From a checkpoint of a small image classifier: 36300 steps.
Rows from block 3, named by matrix and row number. Rows with one number belong to one neuron. Each number is 500 + 50 x the weight over its row's rms, rounded and kept within 0 to 999. All counts start at 0. Numbers have three digits each. After the name is the row's rms in percent of the matrix's.
# fc1: MLP up (model.blocks.3.mlp.fc1.weight, 768x128), inputs 43-85
# fc2: MLP down (model.blocks.3.mlp.fc2.weight, 128x768, transposed), outputs 43-85
fc1.299 113:500439398437591500436500500515500605565500553499421540454496510514522547541500500500500500500500442500493456500416561423391500465
fc2.299 121:364500566569500500527500385419464500500545500430500532586485541560479425436500500609445575500387530524544500500500500403557500414
fc1.300 084:545590500563500500550476500555500500584500500500469500500500500571585593493493484500500414500469475470500500500577500445561464543
fc2.300 083:397455500500500500500513500500536435500500615500432442500500500469488385484500500594440658557500500601549556469500500500500554418
fc1.301 091:440595500533637408449500500500500500500486500477588500500500384500500500586572550500549561460459500500585445570461500479500500568
fc2.301 086:500450500500500500600500484500500542596500500500424500500615519500500612500500500500500480557500571408373500487500556500396500464
fc1.302 087:598500437557492566500476579500500500500500377468500491466500500500500595500492437545390500614500585500500500476500579449500440500
fc2.302 086:500549500500372424500500446500576500574500556413570500559500429500500500500500588426500583500500500500546500500500412500500537500
fc1.303 107:500462590500537457544554449500500397500500591500366500500447614456500500490500534579513500500487478466478471562646500417500407500
fc2.303 098:500500427384422500564477500500508500500500500622520494381519500470562500529585449461500500500576500486585500563445587500500500500
fc1.304 141:500500555505403500500500500518500500464537546444642617430466490414483598527500466500474500457560500560552500500500525500435500561
fc2.304 149:500429558462500541499500418528460500500423394500446555500485500425545590535504457424443500460421500483500556441500442551500518534
fc1.305 050:500500462500388500500411500500500500500500500500406582399464500569500500451500357500500500500500500512500500500446610500500500500
fc2.305 063:500500564500500500383569500500517500500500491500500500619500500424461500571558500466500500510463500500500500438500406500500500500
fc1.306 037:567500500582500500500500441500500500540529500500500500567545500500625426377628500500500551500570500500500445536399500500409432500
fc2.306 033:528539603423500500500368500500500500437500457500500437406500530500500500480427500585500500579444464500500500500640423377500500411
fc1.307 098:500500561428584381500500550500463579442500500500500500500489398398543500440558579486500471500382500452434427500500565500500500617
fc2.307 105:500500433590500667500664500610500431500500443500500500500380543500500500500500500418500500500578407491492500500458482500455500576
fc1.308 086:500500453552500529477431500437500377547500424450500500573500500588500556500500500405391364373500613500500500500500500500539500471
fc2.308 106:500500500500500519500500486545500500500431441500500500500500563375500500412500500500492500594509455594500481500554383500486500515
fc1.309 119:500500430500500544484507483500521500500464500520542500500500550500664545640500500566500526329500500526450500500500500523615511500
fc2.309 124:459458500603537358466500550519460500618500617547470500500500500520410473500557500495500500500500441444500501500412535500500500490
fc1.310 121:500459584607600442500528508500500500500505571500500500453500574425500469453500500423512500465422500500429500404481500469312449541
fc2.310 112:500580436442500529531514500533500517500535408541489500533546515511496474500449393500500423500613500575500442606500425553516524500
fc1.311 050:435500500494599403412500500500500624500500500500500504500571509500537610500500690510539500390500500500513500500500500500433458500
fc2.311 051:523500500500500500500543500500500403500500500500500500500412464500500459500500396547500500500555500634500500500500500446632500428
fc1.312 081:559500500572445421500500605500653500504544500433500526500428544500500460372623562462479500459511500565569500456500500395500484475
fc2.312 074:449540500434500500529573500367500500576500500529500465373556434500500500500500500564500510500477449500500500500500500500500500591
fc1.313 115:500716497500469527550500500500500382552434480500500500631562500380451500500557500500500581500500477516500500500381353420573500376
fc2.313 100:536278500500478599500500500500500500500500570500496500442500613500595500488500458500500426492480497522500444551500584556500500651
fc1.314 122:500352417500500524519572500500408520555608448607500532500427602500500469500545500500497550622550515478467500500500546412432520500
fc2.314 104:500630500493616530500500509500580595500447500500449517548500500500531500400548500462576441465500500508500500540500500500500540374
fc1.315 121:536436500524637500522500411422351444500500558429500500500467476396568512500500548500500557500333610386500500500443500585541500500
fc2.315 138:465500541507379500500459515500578558522500500500420500606532520537391500500466539465591500500552353593425500501448505500470525500
fc1.316 095:588537500500500514500500632482464500500500533394441500492567548486500500500500589500493529533500503470500500500500487562500399639
fc2.316 081:392494534449500500500500500500451472500410500500500500567487500500500500586500500500426500411500500602539500500415505500500500453
fc1.317 063:500500472500597441500500441473500464567500500500458552500500484585413500526582500500500584500500620520406500449427472515500500536
fc2.317 053:500465676550500500500500500597500500500600418500500500500500500500604407500500500500500545570500566500500523529608500500446384500
fc1.318 099:477500500360500550500500500457500500525435584476556409500500500383509500500576587442500500500500500500500500550500565423500500452
fc2.318 101:603500610500500425500448513500499561558506609500399500500611583500500519500500493500459500537553500498500500342406500546550500556
fc1.319 151:548500500426465500486513604478500500600402572500460486477486454500500599387402500634597475450505575463500500441498583500467455429
fc2.319 134:465500500599500553500621396500500500438544352499534500471446500508452500530487500454440548549500512508500503500439470671530539536
fc1.320 114:579559500500500475500578387500500545500591500597500532500535492540500500387500500355610574500500500457500450500670445491500500500
fc2.320 118:334524500500465580500500500500501533500500500405500500500428523500500500461500453605448352512500500452500500500413547583499479604
fc1.321 110:522500410500558571539500500448480540489500500596460500547447528500500494467607500552500547500509500500572506500539378380500566500
fc2.321 114:602500500424500500500540500635516500481542500500500500384500500500475500551507478500337436523500500451433500562500571500403416500
fc1.322 130:500500527492500559500500581537500500500440500500622529500437500500500500500500500535500425500500500567564500559527510378426432500
fc2.322 127:500500443500500500467384500500518500497460500500500500500500513500500500500487500402500584500563487524500512500469500500576557617
fc1.323 095:436500500500588500654500553591595470500484425500601538500467500572514500549502564487500377418500500512521480541366500500500372500
fc2.323 098:500500500500500574390413426500500548500459429500500452500500500503522508500500500500592533500500500403500500461552500500438586594
fc1.324 094:500603500500398518564529500500570500500496413453500500472452500553410543500500504535500500556500438465565500421444500500500500500
fc2.324 092:512450455500500439425409500469500500500500500500517500438533500500500405500429470500500500500500500500455500524685500425500555513
fc1.325 090:486500537500549431424500446439474472489500584500442450500500500564500500500521500454540485444562571480500463500500500457500500388
fc2.325 093:500500500607410571500531587500521500500528500402507500585446601398500579500500500500597569500536415500500580429591500500500500587
fc1.326 141:516500451500536550500559551500600500500500571535551500496500459460621461554565565430480500500500474429500404500500411505500554597
fc2.326 127:418500500450462500445538453552373500500500500441500500500539577553366525500461500500607500562500461500500532374480500500443500479
fc1.327 106:601500500498525500498525578430500500470500580500500500530608500442536500397599523663535500504545566500533500497470500500500459500
fc2.327 113:409500500464500500564500568500584500500500463500452362415427500500500487500560689416442500612500399466500500513611526500418500565
fc1.328 076:500500500559564385500670500369500500498500436500454500500500448500590545500500500455500395441500500500392488500500500429500529462
fc2.328 084:493500500606500500500439515576561516478500500500500542451442500548500500391500500553500500572412500500539538435500500584403391500
fc1.329 082:467500524500500500500500529480500632367500500470405606475500468533500500378500500468594378500500500601432500606500500561500553549
fc2.329 085:578500531500406500501500527500520447550551376500500500500459500500500425500500500580500500584500536413527559500500471543456500460
fc1.330 092:500427577591500500538441500500500503628500545500399500500547500435566594602500618487500500596500539500454500474500500500567561454
fc2.330 093:551500500500412500457588451500500500500500500505606500500500537500493419500500500644500500500500500500500500550552565605500427500
fc1.331 082:409370470473500465500470500559500574434565500500500500500500500500500500500389500500573500404500424633400500500458486500506650500
fc2.331 078:543547569544500500500522500557500500522562565589500500603500541500500480500500488616500500500500548361560500500500500393500337500
fc1.332 092:500500476500456539552500500500500474579500489588506467500500500437428500500500500500500586500500500444500500421514500454537500500
fc2.332 088:500500500473500467426429500472500500500561652500500500500500414590421489500500559581500500500563450495573500500500461460473500446
fc1.333 111:500472585495500466500544500540500500500414548532500503500500500500500522500500500500500500526500500500396500523500451616500376565
fc2.333 103:497500555540500500500500367500500500504558500500573464588426515500500562500500500500500548435500500558534409500579500438500500500
fc1.334 101:561512500473500500429432477500500525532500500500468545508500405500500500500420600437473558500658500500598449500432500557500500556
fc2.334 106:500500422500500559500500500481500500500500444500500456500500500500578500475667500589469467500396580400500529580614414500500416418
fc1.335 109:462425500500500506433382521455500572500607500500455551532500648500532500555478500500463500500500611500519454484500500565500564500
fc2.335 100:500432490471560500500607500500607500458500553500403500500500342500500500447473404605500506500479463500500500532500500518555500484
fc1.336 127:500442574575500425500401500403524500475538620453500500500500407427500546500481500578500500500523500500500500544500550500560535500
fc2.336 132:459526500500500566500499416500391500544404385500565500500500500486500357536586469539500496477462500438532630500500500582500490423
fc1.337 070:477500500500500500500500580500500591571437500500500502516500500503500500429500426612494545500500500500500528385500533478613435582
fc2.337 071:506557474500533500500500500437502439432586571500500500583500500500500609562500673426570445500500500500557500500626378418500585500
fc1.338 066:500500500598500500590543413409599453500500500500500571500500500473529500456500500560500500446432595500594500500500500500392500443
fc2.338 080:527500514500500500500560598500500575430450514478500419378436500517500500562500511500500491634500377474500557477500500511526500500
fc1.339 077:500500430528412500468417500500396473633500433500399463628500445500500500516500500500546500500384500462500500500588500614405500476
fc2.339 079:500500530500517500500572589500577500359500500500536572400500500614500571594500530536500500592500377500500408570500500500514459500
fc1.340 174:521514553568500468566500500548500500500500500500500504500424500450424461468539397500526500531500475569479598692486472500595500500
fc2.340 188:500585520544450500500500542417515608544500475456614451523440568455486611500540500470486591506525500500461408472616480560399500500
fc1.341 117:585500540500400542500544500515500449500500500500573508593500572604500618500515535500500500500500500500432500500557369528582546500
fc2.341 104:477500447500533442500506596500428500452500500500500614500500500397500339462423500500466387500500500500500578500500593500403486500
fc1.342 040:500445500500500500500500500627558450499500500401420433441500500442483458500562528500500404500491288417500357500391540502500479500
fc2.342 043:498442500453574500554500500363500500500500551623500618500500500617549500408384500432449500500500630500500500500500500474500561424
fc1.343 098:483414596554500528500416500500493489468461406500500445500500500462453488448500500500530637500500500500421500462584435439501500451
fc2.343 082:541640445370500468585637500492536631567564522556500552577500538422542568500500500550547455500611364500500445448616500500500500500
fc1.344 115:494500553518500500501500502602500573511461500570508500547461500550537500500435563500581413500437481529500442500558592367660543488
fc2.344 116:525428500550500500500500500500500433455500586500427412422500500500419543490551500500416630588500468500549511577461435628441500492
fc1.345 084:453572500464500491516465500438500585500500616500546500435416363500500500612620462369500656435500588640500452384519500543429500500
fc2.345 082:611399561458500483391500523527500500538500389500500500551529550647500500460411385500519396536498443381454500500500428417491558394
fc1.346 121:456597543500586500500500500500500500608493500500500500426500581545553500611500384500500500440500500450401500651500500533500500515
fc2.346 137:439500500500444500500395410500467500400472500547580500527446500420438500500500500500446613530403500500429520432500587536500500500
fc1.347 040:500500635500500500500500500605434462500500500374500500500458630500471500500487536500459500500500678500500500500500500413639500578
fc2.347 041:500500357454580548500538572500488458500500500597500500500564500500572500500500637644547500445500500500500500500500590500500561500
fc1.348 093:500563500587573574609500555449500449500531500442500500500500544500500500457394534602425500500417605500500500500381500448500500399
fc2.348 106:500500467462550500546500500500419541500431467473458460422500523500392448497593434442481500539509360581506517500500500500491500500
fc1.349 048:500577625500500500394369500444590500500500500500582539500500472500657500500500500500500500500641500500563500500391500500500500500
fc2.349 058:500500500500474552446500500500500678453500500500500455500500500402411500500500434427469465429564500535432500412561500500500500475
fc1.350 096:396500500500568500500500500386500589428500487500500641539621500500466500500500492399497432448500500526500500384469575500419500552
fc2.350 111:582500500531507500453482500549522424500500500433500500500500500500500363546500369453500500500422500449514500500500500500500447500
fc1.351 069:500500500500500500533472500500500457538500500418536453500527500531445500500500517500500555392444423467500425518561500481500500424
fc2.351 073:500500519500500520426500377500500500500500460557577500500399586500500500500547500500500500554500571500462500500500428500432518566
fc1.352 124:486500479579574500500449407616503500506500500478500500500449434689436500397455617517409500500520500613500548500500500500500468500
fc2.352 125:532500470456440573557500572413452500633500424500515500500500500348500466451548470500666500575500472500500479500479500500468458500
fc1.353 108:500527486500500490558500568575500500500500535500500398500374500514541500483500568607548443500443478498455356560500399500500500589
fc2.353 103:354521585590500462500431500500500500529500487522500419500591500500550426500500500380405545500500558508500603441500500297500523500
fc1.354 115:483500597500450500536500500500500500570490382500567500566500500500500541500500500542500590545471500500381500500554500500527500515
fc2.354 089:557500610500500500452568372574525500411500500544422500460492500500500500500500580500500464500500428500500562467673547500488356500
fc1.355 158:500500500500507532500500500573500500500500584562500428453445528538511547500445547516500421589500500500534471500500529342456389526
fc2.355 142:500500586530451500565543500430545482468500500343564500427500500517469481439500500500492500500452500423500509500500482587494500500
fc1.356 098:500500573500500500401500427515500369478500526500377500491416500500500412500500500537500418505512596414525500463500419500500500440
fc2.356 089:446500500500462500561512577500500500417528440500561500519610500518478500500482500492500472500494395584520475537500651500500584531
fc1.357 097:470500546500381470495578500500523543500500500500500499517420563596450483461599500537500500500500500500500482500564500419500500500
fc2.357 083:568574321500500500500500472477500500432403537500500430406579500552500539524367598434546449517478500500500588423500500500533500500
fc1.358 100:569463500500575500500600476459500451422428609500500500500445458447500500500500500500618459500466532486500468445380565500500538437
fc2.358 098:366500577563405623500484500475488500575534500500453500559500488431500545472554520500500500500500500500494500521523500523551420563
fc1.359 099:620628548446500500516500393441500500500450521500500500500500500500551500500500500592500500437531572500595582500603547561501445500
fc2.359 092:500470469500500500500500500479587535500500500500514500432500500500537326500530559479500500500500500477429500500500501421446500500
fc1.360 084:511548500547500442577500500500428500500500500397488535457500562478497600500583452570500500500500500500500500500500500500623500500
fc2.360 088:475564588435500479526500500405458500562588500500500486559500500613500562484500508500500500587500458500595500500500500500484500500
fc1.361 098:500500503500540584521500549571483500500500533500500614500414470500500500500444504560500500500500500500558559471392500551458567558
fc2.361 093:472500500595440500500500517500500500500551422500500446509500500491500482500508500500500500500500551500500500500500436377539500447
fc1.362 107:500500389459500554500573500447500454500500438496419490580499615500502653500556500500500529403425436500500500500500547500500500461
fc2.362 110:500500541605500455515484500565500435500500500500500461593500391500500500537500439500416524657500500500554540533624500500500443390
fc1.363 122:502486614537500537500500562547494451556491471579400500480500669500500500509469572606487500520500456500500474543500500500500500557
fc2.363 106:500500445500431500464461500500500576438500609500562500500396392426500537552500429500447500500500500590500500469500500500490607500
fc1.364 055:500493500559592500500500500500500500357500604500533549500435627410500500500500593403500500500363500368500416500500500500560588500
fc2.364 061:500500532424398500500500411500459500566500448500407531453500426562500500420500500500500584500577463500536587500500500500399470500
fc1.365 150:393574480562556500510377500409500557500508451454504586500500500446500589500541509545531500530442416500516500500537448440440529608
fc2.365 144:417467469321500500500500576588499443560607500552500500500517452500506490500507500575500500450500500546569500500481592397528478547
fc1.366 075:500471362657500500553500500442405555500473500635500453427541500500500500500533511500500500449500500500370581500500500353607500530
fc2.366 076:392500500396500500463388589500500500500557555500500500536500500509363500500549500500615500500500500500648500500500500500500518446
fc1.367 093:500581500558500500535500534500500576500500500433500457435500551459500500500500564500500529444500500500579500500423437546500500500
fc2.367 086:500500500457500500514428500500466500473500557500500500500500500500444379500500384602672349500382409500500500500500500466550500479
fc1.368 069:500628500500542534521500500500500500566606500500500500500500560500500556585500370558500465557646500500500601500530467458500500602
fc2.368 072:500440500371500500500562500369586509500500500500500601497472500517532500500500500500471435478500473500503338519500500536500500484
fc1.369 037:582500500537600463500500582500500500500424466384500404500441500514615599500500500500500500435500500420500500459500500564613448466
fc2.369 032:452500435561454500500468454454500500588500500500500451421550500500426379568500519582436500601500500543500428500500463500479500500
fc1.370 049:543552500571500517500500500467500500442500534500500599539500500377500500500500577387440500500380552500500590500396500500500500400
fc2.370 047:500500500462441500448500500544510500500500500352500423459500559542520590500500498500500487578500436500500500500500500500500500530
fc1.371 125:500412576500471523500500457500500500587438500500500500549500563426500500500500452500431500398500500563500500546581541500500391454
fc2.371 121:500500504420500500555500550547500480500500500500491500425500453572421514500500598500442461512500500500500505500455469500500620610
fc1.372 145:487583500500557500578452422575543500500486500577538500451500421500490612586594554500593500522500500500500552500509398500455430500
fc2.372 129:500421422550418607500627500500540500500410419421426585516550557500500500433420465378500500500500500500474337500540500585500500500
fc1.373 183:500500510570509571432447398575500500469534413479500500500500608550473542407512394493494470578643500500442493534500516474584558449
fc2.373 176:484500500418485518612500500505500500432460500529500547419469457437464557609500500473500500500529500500535500509526500586467462563
fc1.374 092:500500479500518563533500500500500500500442490500456500500500612500428500500535437500473500329399424538578500500500603646500489500
fc2.374 091:500500500595535500376456500635500500500500500500500500500500482500558500541500500529528500626500547427500639500500446500500500408
fc1.375 076:500592493500387605500500455416500500429545589500500500454462533552456530500531461508548500500435500432435500500500500500500523500
fc2.375 083:500589402500500412527500417534500392449444500542584500461592500500500500609405524500500445500500500582500500469607535413527500500
fc1.376 102:500537462489572529500500404421425500509500434500427500500461544462500554526458528500615500485510582412500464500500500500500529500
fc2.376 102:500500611610476405500553474500534500468563500460500515500500500500422527442500500433500500418462451500500571500500500500420557500
fc1.377 089:500500643500495500429500500500500500415551411573500461500431500491375500453500552448500500500421500499402500456500438461470500500
fc2.377 102:570500441540434591585500500500500450596500621433500600500500500588597500629500431528443500546500453500596455500560545595610485593
fc1.378 114:500500500508630446498461564568500519500421445500500500500500500537493387472489500500586500556500500500500500484500500500553500500
fc2.378 113:670500478496500500500538500398500500500500500492587500500500346452500636473500500500431597449500416500424416500429587500527500500
fc1.379 079:466465500500439500500500554386483550526484515500570392500500500500500477374500435500500498453506500434434500561488500450500500589
fc2.379 090:457560500500500500611454437651500500409500589500589611516500566489500527500538500500500500500500500535583565500480459500500500426
fc1.380 082:573464633500613500500450500334558500568600500500420433500460614500438540534500500500404500500500518526626500500454500500500500500
fc2.380 077:429500500500518590463500500500537555540429500500569658500542500536473500500500584500500384431500500500500500500458512500500500500
fc1.381 167:550484616420597564473500392433500450549500500500500531393453543500481500572538444449546562567500569457451484629491585452537500476
fc2.381 180:385488500568393473500500509500500592460435471500429553557493437500458500500511602500500543471453471607542529515500500500455500531
fc1.382 104:500577591574553479571500500500500456514522500500563500492500500441503500440500495547500445500500391500421548546500434573500500465
fc2.382 096:500500500418522500442500575500517546540500544471389455500500500444444553569500500461554500500500462500586500500500386500500500378
fc1.383 039:500500500500500500500500500500372500341500500607500500500451468638500500468500500584500500500591500500500500500501570500500500417
fc2.383 037:500500500500500500500630500434564500500608538395500500500500500425500500643500589500592557500500500500500524500500444500500500560
fc1.384 056:500500500500500500500500500500500500438500568500623448456529580500427366500500500500500478500500595365500529500576500538500500482
fc2.384 063:527402399500500500593500500500500402579553500409438500500500426584449600500457577500500423500500444500500566632401399500500500534
fc1.385 074:415406634584531458588500427463628500500500500595500500500449500500500457499500600602500500562500500437412500500500500500554478362
fc2.385 079:500500500500500514506500453604500593544434500500448570431540479532500507595500415533500500446500434500522500500467433414500482500
fc1.386 108:500500500500500500500500500500500500475439475500584500500500583500500552420416605500544556500558571393500447518500500532388524500
fc2.386 108:469568507537500500475500500568500525576500459500553403500419438500500500444553336500545440500500500500568500459511500500500579500
fc1.387 142:500476500514500500500500484500500500584500487593516531500500516500447392376693567550521500420500468451500438597548418500500500403
fc2.387 119:577618500500500500500451500654500585440609500418565500500435518500500495421414461518422398521504421425511533500608496500500484500
fc1.388 119:541428635487500500454372500581500569500500500494474547468500575500500564483519457652453500470500500462565500500501453441500392500
fc2.388 150:500549435489424489573475500469539392517465440548440468578500500498591436500541381461500504500500500617500500500593535615500500536
fc1.389 070:500500397500500500646500500489522515498500415500444500500500582559500482401632512500462500500500491471500500500500444500500572500
fc2.389 077:500514577500506500500500389601500428578500553500537500565500500500500500500568482500419500466500500500518500500723550500486500461
fc1.390 096:603500500549635527390500548610500500500500500458500500445500622500500525522500500500500500596500500433500500500454613500551500500
fc2.390 089:477500500581500390580500500405500409500513500500500500500500383500500500490500500646500500500500449500502622500412426500500500382
fc1.391 101:390546500500400500473447500460526519500500540536420500500524500500500545560500500500552500528563546415478500667500500500463500500
fc2.391 115:500609509514500439500500449645568500399538409500574500500500500400548500500527500500545568500500438500485453363552548500515500550
fc1.392 099:500534500545609500403500500500439527500464488500564555523454362423500532457500476637500594466500473450480500486500546500534390552
fc2.392 086:500600500422460500640500500500500460428453500500446508500500500462558614500500530500500451500605558600500500500591500500616577500
fc1.393 056:500500459500500481500500500500500500390568425500500500500350500425500409500500574500500530449500500469377572500452500455500500500
fc2.393 062:500500588500500561523500500500500467500437500500523500410466500604527500500402500448414500543500500500530375500500500560500500583
fc1.394 063:500588571500418500500514515459500500515500500500561500500500500500444500337584469578500582489500500500500500416500603500544606476
fc2.394 066:609500500469500500500418500500553500500618500577500500478624500500433500595409650500500456500591510500500500563500375500446500536
fc1.395 083:500500500593500551500500500382626574309500500451500507500500618500500500500481500500579500461487500500555500500500583500500500500
fc2.395 075:500500500500570500500508500598457415562476500500500500410435468627500500500449500500500380500460500500500500500500500561544422500
fc1.396 087:574500500525452500500500442564500588427500500675539500572392500500500500500500500438500608382545500500393500561500500500440443500
fc2.396 089:500500500500485500549500573500500500568333500500428589320509500519500500626500537500500544483550500434500500500500500474535500500
fc1.397 110:500472500500470500500548500443568500534409542534500500593355500544500500359459607500475500500500500500500500500500500411564437500
fc2.397 113:500446500443568386469500636500607285500500426500500500512644608500500500500500500481500504500500500500500500575500516500500500532
fc1.398 083:500530466500523500500500530355500500629490500500500564500593500500500500500584500524500541500416548500500500500500500552525534500
fc2.398 084:500515584452500586500534557570570500340390487500423432477500500500500500500500500500500500500456425469451459616494453500470500499
fc1.399 101:500500545610552500449500500458622500500500456458500500606500598526500500535500500535445500434594500476456565452471583500470427500
fc2.399 099:539415500389518527500523524458541538500498550577500564404500439536500500575500500500500537434500447542500500500500500500500500500
fc1.400 090:568500461500500500500500446548500588500500417566568444539546526442451500563570547378574500537451421482500428513448500500500500500
fc2.400 095:500486500500500500512500500471500500500500644500426500527500500441500500398492500500463607386516535500500500388500527531428547550
fc1.401 080:597500500500500500500500606500468500500558418402500500500452604403420551500500522500500500500400402500448500500500523500500500538
fc2.401 071:500469603500500550490646397500500500455441500608539500500464500531588500616564500500500500489500500595486514500500561500500500500
fc1.402 094:428500500500403500417474540452500423500500522452500500500479500477613526500378548580500569552568577562470462533410500500500500574
fc2.402 086:500582500500548536500500500500497574500500500450500400500500562500500500682582500500459479500500509444500539384565422406524500438
fc1.403 092:500414584500450500586500500500500500500500531396500461500560500500500422540365500602500500500386444397526526561489555460428323567
fc2.403 095:500555500500500500424500500500500538500500385597446576500418500500500569371456500390471428487587500536500490462571491445564657381
fc1.404 113:446591500581558500500500500445500500539500500500500500500446567450429448500500438531500500565585534582635547500560500395468573500
fc2.404 116:480492500500500544500500539515433500510500446393500500500500500512426613500500500500513527459403589437500492500383520518532365500
fc1.405 082:500622553500500624500560500434500466500500458500653500500390539500446500500500500505540500480559415583500400391416565410457500495
fc2.405 069:557500500500500500500452500627500500500428500554500492500599486500500439500447560500520500500500541488593547535500500615620495500
fc1.406 071:500587500603552615565500442500500500500558500500539500464384500556500500500633500439500500500500463662653414480500500500500500500
fc2.406 064:500500552335559500392500616500500500500500549500500500500500500414500500500500500500521500500522529432500410500526500500500399536
fc1.407 061:423500500615517406570500500500552500500500551500500500485500423363476500500500500500500405500604500343500500517500500386568416500
fc2.407 062:500500568480544587459573452500399500500500453500500379500500500569500489500500500565500506500433408557500500551500434500493500416
fc1.408 123:500438547500546500500437500548500442500597500500500514500500500497500500500500500574500665500467500500500447443594579500527598439
fc2.408 104:526494500500509488439500500546446500527500500441500492520444495530500377615500500452629381591559500500500500613440500537579423573
fc1.409 132:576500464560521520500454500540609500500435500573470446500500500500485500500500500500561432500500500469500500456591500500567427636
fc2.409 129:500500495424493435572600500468391500355474500500500500500500500489500500500500500500410500500500500500500500585443549500439557425
fc1.410 090:564455500500500500500529500500500500468499500500548536373430463500384431381586402541588500359500586500500441380500500500448500500
fc2.410 089:429500373500500500500500500567500434520573500375500437539500500500574500500391607500500420570500500500500676500500500500478500408
fc1.411 170:500566520500500500500510569602379518500487491459461500467500482529500500497545500538406500524500500636375467500620414404576497469
fc2.411 166:500500500500436381526436428460523546549500500500596500571430586599469500509415500500556615475480506500619421500500445577479591537
fc1.412 084:500500500510557527433500500500500500522500500605599500500500500500500500361460598500500580500581500560355555500486500500416470547
fc2.412 081:500500500455467500485461500500500419500500630531412493500500500500481500606612394589500500500500500500610500500546500450500500500
fc1.413 145:500500559451551500520421500515503500563500662455530500517500521495550500502464500466444554500454500500528505500431500534497500572
fc2.413 150:506583533555499458476492444386500500622424396505500390500500500515463561500500500502570520500508500453500459500500500500425529479
fc1.414 051:589500410500604522539500433500376418590569422500500500500500500500500500500522500500500574500438500500500500500500435500660545441
fc2.414 052:380500621500500500465500500500500500500500547500500500441416500500500588500437500500500500547564500443521577500619500500449500455
fc1.415 094:500500508537467413449500495455611500500601500474500500500500500510500500557500352425628448390500413463500485570553500442500594500
fc2.415 101:462500500500500517500475443520500500500500500500461531580443500405494572500555555601500515591542535595592500526541500500522478520
fc1.416 105:506500436373500500500500500371500500500518500601500485527502500544500536571500413568500564536611587500545500500500413500500500500
fc2.416 091:500500500585605467537528500432462621500500486414500500423500500500500498357500500514500500500416500462532500566579500527500500500
fc1.417 097:434378500488500388568500548567427500500389564500500500500565500500457532500500500571500470500568504500423500500405415514500604549
fc2.417 101:500613500622500582500500406483500500500535543500500456566508454470523411498500500500584500500500590500500500389500500558403486566
fc1.418 089:500471537500502500500500500500500500432448526500404530596376565500386512500500523500426500500500500500500500500432500500658487500
fc2.418 098:640500500500582500529415500473522530500594500500556439456500500500381452626500538412500446478470527552500500486526500500476481500
fc1.419 107:500434491384500500419479550577489500398504500422571614562391500500500500415420687500506500557500500500560500552444500493500500550
fc2.419 113:395500406538500500459465554388500500533506500500500500500500500500507542606553448500500500500500500468446500489500500500500500500
fc1.420 144:414500500500500459390500514405445500500430500445552582500432441454477542651500492550567500443570432553467500590500460500411487599
fc2.420 141:500573510500475559438455598500500500487500492500500475500516401500500528500500500500500500483500614444500543500567566525565513479
fc1.421 076:500473441500500429500473500468440472500500500453469500500500601500500500548500532500500449500453500500500411500470500594443500500
fc2.421 073:358500500500580500461500500500500500500444571500419421485600339500523500500469425500500568550500500587453500500500500561500423500
fc1.422 055:500500593500439500586364500500500548423594540646500621500418444500417458450500500500436500500500549456451487500500500500500566433
fc2.422 056:415500500500549552500546500425500500585500500397500467500525500500500465620500500500644500557500500500500500438500500500500500531
fc1.423 099:500440500500491565599457500399500500443500500500500631433470496500431500500500554549619623500500500500457471500500500561458570500
fc2.423 086:528465500500500500466500545500456441659500500500422423559500578500520500500500500500487420547562500500500500500525500382500407500
fc1.424 082:500617500500582578401472500500500555452500500500500627446500500598500500589500500390466393500432500437500537538451493510601500407
fc2.424 075:557360437500500500500500587500418458568399553500500436500485500500500500500500458500500500561500500537500500500558500500500500500
fc1.425 084:533578439578560513577500500395577500500414492500500500500579419500500500440500500489500500364366571500551500577500552500518500413
fc2.425 109:543500537500500566400500591597545530496584392500404500500439561447500555549505465466430500604611471466500566500555429537500467500
fc1.426 058:500500500593500500663500544500500491500461500500500500604580500500400500500598500563535500563500500500500500597500404438575500500
fc2.426 060:500500500500500559500500496447414500500518587500500539500500524589428565602500500465464500531433500500500570435635500500427430500
fc1.427 095:570500542500500477500500500500523620609512434500500500500475500500464477535479500428500652500500535539500457500500410471584595581
fc2.427 106:460501500500500500472500442453416500500575495500419461500366512453500548500500500555587500500500387503500500427500500548403500500
fc1.428 106:500435500571588503500469500538500500500456517500387375478532500500500500500426618527500500416566500500500551467500500431493500500
fc2.428 104:500539500372500500539548466460500500500626500500561579500526451500500500500597500500500421496586500500536500529564614500574525431
fc1.429 081:544585500500500595574500541467500500500500500500673500500500500564575479500514500500406500500500500556500500467500500452500500438
fc2.429 087:500500500537527429577461474500528500472425500500387543415447433500433421603500447464429500500500500558426500517500513500607547500
fc1.430 104:500500595500500464500498500406558500534500581500500500500500500463471529500561500533430562500445500317500473500500500500500410500
fc2.430 099:466424500559500500500500500560500500574500389500500500437500435500456500447500548500500415558570495582500613500500513526500500500
fc1.431 142:500500421500500533447512500423469500416500500518584500481500500500500523566535523343570500487500500500500479559500500500545495577
fc2.431 129:553500587484492500454489500547500500473421447475431500524563458461500500525398500500500439422500538500500576433565500500500427432
fc1.432 106:539500500463557500500500500500500559556422386500570500403524555524500500575500500500500515489557561500441410592500621442500611507
fc2.432 109:500500500527500500581500410500500500393500610550500628500500435500366500500500534535500549500484500511534580474500574500500487500
fc1.433 090:406500609500500500500500478500500548394402500423529515500536500500525500500600500415500500500464500429483500385500500500480576500
fc2.433 101:500520557500462500418598500609500428500576500500570473500500500500500556500500544500500627547409500500500556500644500500456500617
fc1.434 083:532529586531474468500500500500554500500421500500500500551407525500566401500500500605563500500529500433500500446500500500500500500
fc2.434 084:500500470373500565500440472500500579500500500636500532500436500500463500500500500454465500394500500500500562465500500500500521427